{
  "train_examples": 245000,
  "image_size": 48,
  "bottleneck": "plain",
  "downsampling_factor": 8,
  "encoder_norm": "batchnorm",
  "encoder_drop_path": 0.05,
  "encoder_kernel_size": 3,
  "loss": "mse",
  "decoder_activation": "leaky_relu",
  "decoder_attention": false,
  "decoder_upsampling": "nearest_conv",
  "learning_rate": 0.0033,
  "epochs": 7.2,
  "adamw_weight_decay_other_params": 0.01
}
Rows from block 2 of the decoder of a small image autoencoder, named by matrix and row number. Rows with one number belong to one channel. Each number is 128 + 32 x the weight over its row's rms, rounded and kept within 0 to 255. All counts start at 0. Numbers have three digits each.
After each channel's rows are labels from the 100 images, of 14848, where the channel reaches its highest value: "patch colour" is the nearest of a few named colours to the mean colour under the peak. Only what is clearly more common there than usual is listed. The data: simulated grey scan slices of phantoms with and without marks.
# convs0: first 3x3 conv (decoder.decb.0.0.convs.0.weight, 128x128x3x3, each kernel summed), inputs 0-127
# convs1: second 3x3 conv (decoder.decb.0.0.convs.1.weight, 128x128x3x3, transposed, each kernel summed), outputs 0-127

convs0.98:145207089186158125160116109103182104103124123123132104154092132116158106167135183143116135104176069162103112135104157213048119175098092135255104148104122101069147154115145110137132157096124119136128132130119143131077111120123183102109142097100133146110119162146113099158180193138141095080098118094124071118109124140148172110130195114172118082106127150139123109094126094117168139115147
convs1.98:135075213084101118080096123136108159165158137212152134097151101122158131061166048135113138116148165094161098125150110089153114072175147138011168161131136129204121120129133133135152126193124099110106128120118114119150129130061182127131101139161103115133093090129099148139114040161175156183152110159150122144135145121115134132122053126116110133125093138115118163130136136115136116131083
patch colour: black

convs0.103:129146050123119118144187101134075129043179080146159107175130038139168168198121080144101120102135097111098145138125114118104090106155101149088148127157119094129096172136147136138103116130099136119153109099146098117124140126167059123102120068115116099091153135134158116130113154127119131055155116122145108086134120008120174152129105134067155141182093112100067129095112146134088139149152
convs1.103:143136128116159144111091160093135087157091084119106132165123133082084117117135173145152124140092150139070158129088172155102178170130109164091112153123173163124112071150039171123110134128109124142103126179126151146128147152165178161107124183156154148140139181102157174110073068160171100170057153125122170169116093228092076109138178173152124097107142107157163119120165136174108138131126
patch colour: black

convs0.44:182110086160120129134122104142120126182079125093097116076075098125134098164114130115150067114097098177087142189109106136112053103205115105132103117134110130132115130125166042116169120082090114100137154166100115119147164109178146120116163141110140089048147153136111093071124148091144130136113133074132136107119128121117139122088081139139151110162145112082172117193046174114051089105112
convs1.44:091136121065097125150163102129144164106147106171193104112128118147119228142099123186145190131100079154227108116155153108138080093085096112152149088142137140139120068132134143126120142194136178137105118140146123135131088141083137107160082149130155169136112155135113108205130151152109123095041111198139065116138116110103125088069134128083089127116134135134089145114163124093171106133153
patch colour: grey

convs0.100:104142125095106157086138135120122109145071181166112170121177061135141130136157083112140148115130139149086159169120157134083136110127140177160135154092041071126131121132091089135112122091200159102167111105168127108107104128110098091123107096102031113134109124121130092132110179098129164176131136110146136141128157044104119138113072123057109106153111174108049132092155117065095096081146
convs1.100:141110125132131127137040113079166124222130089101074097063130118103132127120106129164123177169091174155164129158093117117162059131151183143145165089137162135164115137124191169092162190121058160159118119151135096136113124140098122119121148131164195124154110141072122165167111082150038093125123109145084099109119067137154148117134138132092158175141115159134188122140112130154163118148123
patch colour: black

convs0.80:104155072159123137128109123101166124113157114144124123147084118118106129106157101149118118101165132145117121108134135123104102105146082132073146136119121123088115155144127109124135129123121130151108152142138122102110140124123134126167128116119114118153099096148136097104153101143116099233117113142139095127139131096131140133167000116143124126126143141105139135088088137169255118145149
convs1.80:140138186135112131101114129132151113140088114106114090065151091123124137154064155110152127126117129099148120186173090156132174139129125121189130118127139134188143107133099125132082121134157104147161145126142137166117117126184139122125161108152125155140167168127118164130148147060133101029085183094125156113105128123085078140090241111191150127105111151142111143122151120124004169068136
patch colour: black

convs0.79:131148110061211169181121115168177142123128130158104051053130136104169124183172083118125089097161177121143188123168139111131099155137182171165115150094080095115132117115068117127117165145118145128108079098090118089071115146149121126157158110141112142107112187109139093127118121130126100110084077101098158132133112117182162143104144128116139155033140084111138138156122132142137053090170
convs1.79:127114111126138127104100136164075115119033080127110141165164160124162120099074145167105119167114097160109077120206061136141202139071153098126103148100163169133193198135103097083102139107139131086131132098068047127178137139157125146113087199156115136140126090143085145161139119131146149107136158156149150125143101150098100126185111127163159085213134153146127117120130137147124125118164
patch colour: black

convs0.122:174146138065158130091182166099103138141032151140123126145115115165135143162129055120144078122144147128114070141118162176085079136121139135130112171110118093114128086133072094073151110088095175129177060099182129141123174142110087078067149112103140157128170150167125084122171103064136160101135132141156093149101130128114101130133114109093173085144122123164101105077070152103154103137192
convs1.122:144105138132174152128134075176125174077169116113137133129101119144171184099146142144136185128155120152150173206141110116162127076132059086112152080108111112082151142124142172152128129153117168101141132153103160110197115121143108108199096176130137131100086132089161107110113146187092130114075107103104144096098109074099123087101100125146079190135108084112210104154145088095058076150116
patch colour: grey

convs0.6:090153058150098132099117099140163094136117141110141080096067094122134122125180087118148102107124113160082093124112179093112107088119115101155122129144114087173113126118132112133124069101135116130139138169095147109072119144170137180135148087168123108128103150137101031097122124152123159014139157187118129094150163056118149129122064125101155072101093086083123165179110140095071160128160
convs1.6:165158160118113093166149133149145140121134118158143105134107134129148118131136179138141120128157170117188127130087120132137122160146155125102160072130144129045181178141206139119119197132139100130120169123179163151159111121096179107162085109151229166130184076150132196111179139110107106163135115065136068132111086113197098125136185132112127169113144169167066124093109116116153164098096
patch colour: black

convs0.72:158211147144171143076104151108063133079136117157126140122088150106149145148119085094132204147083171137150134148115152210146044063179111115160141155137165124197142097126126106109073135111133153099127152097167153139081126100087156154159111122108149142146124093108136118130160097071069084104118098082115158137103162176119102117121047126160096085101128103158145143104125093143179114143144
convs1.72:133093125140102120134193155196095149115124070134149156125186151168117092148122220148157091179152101071136138116129097122088234160100133106127101134123145146113174128130126093113201159179133113125108165124117075115154136116141159065095126131127076143126139088142132133180149157171201158161173175123138085121072088115132066126114146118093136113137129162150168098145119074125154136125098
patch colour: black

convs0.74:130016005084147121098139118150221107108133122109152138164140111145116143120130072149135139114149107157188138088158135183192175156126158146122138145104152136145111114057153135119094111110133145141101124081100163118125150124137085173173155066112123072138105145122126095174149120140170140146088103181111121112136132153127132101135090108118112115110086116165073117102198106141070124124138
convs1.74:069137132069119104161108168154110154149172121110137143172101166121168100119101123123107147127086141116073126120138170008134124147099115147134175132116126117142134137167120096114150150157117103115159144136162093157140130158141138126105088171113104179132213104133133234075083086103089139057166152092126146136117164094114115184176167151095143133165129166086188144134082138133140112163086
patch colour: grey

convs0.116:110110063066112128130069124180097128098145066135105139055132072117158083137100074116138068131192100141111110154153134109074127132133118154153100149149095144150126143153181073141110099064123143162116111106146121095157140137156082049153129072152087139080099119089152129138107122183132167173130088204108084110170122097100121113167135071094118131137107132088106118095161129118149089092168
convs1.116:168137155150116167145150087110177167165172100203088119151106146129176150131126164205096099127133155165136118086098097121104120081161133132129163136177168149187042181121119134132132160143116087086070152127104184119112125129074164190108150152099152142142118158141128118119126156126170108134130066072152143150093116140196134105155165148170119182100150158154188071152136093118130105170098
patch colour: black

convs0.105:094149109230130123146150138090122143124147123122151112102160102157070110127153116157212073137135138143137100116111140199141124119056123143126157187129090134169105148216188157041121171140121129142131141104088137120104180172082162152147135091118095132156087161150132213139110119140121130148085155111132121133056105092111100123107126121117117087106151118071134159106181128107084123164104
convs1.105:123135137076119133153129122116140108161111155088072114134105098109138136155100128152078166116143128125130112138160146111135119089154140115122107081108145111112128131096091118232145103128075153134045075138189092153164062108125105096137112145115126136107155095107114031182154115086165110119217117126159128138237150160180127114167124133155177115110081127166092140157109106139134102072105
patch colour: grey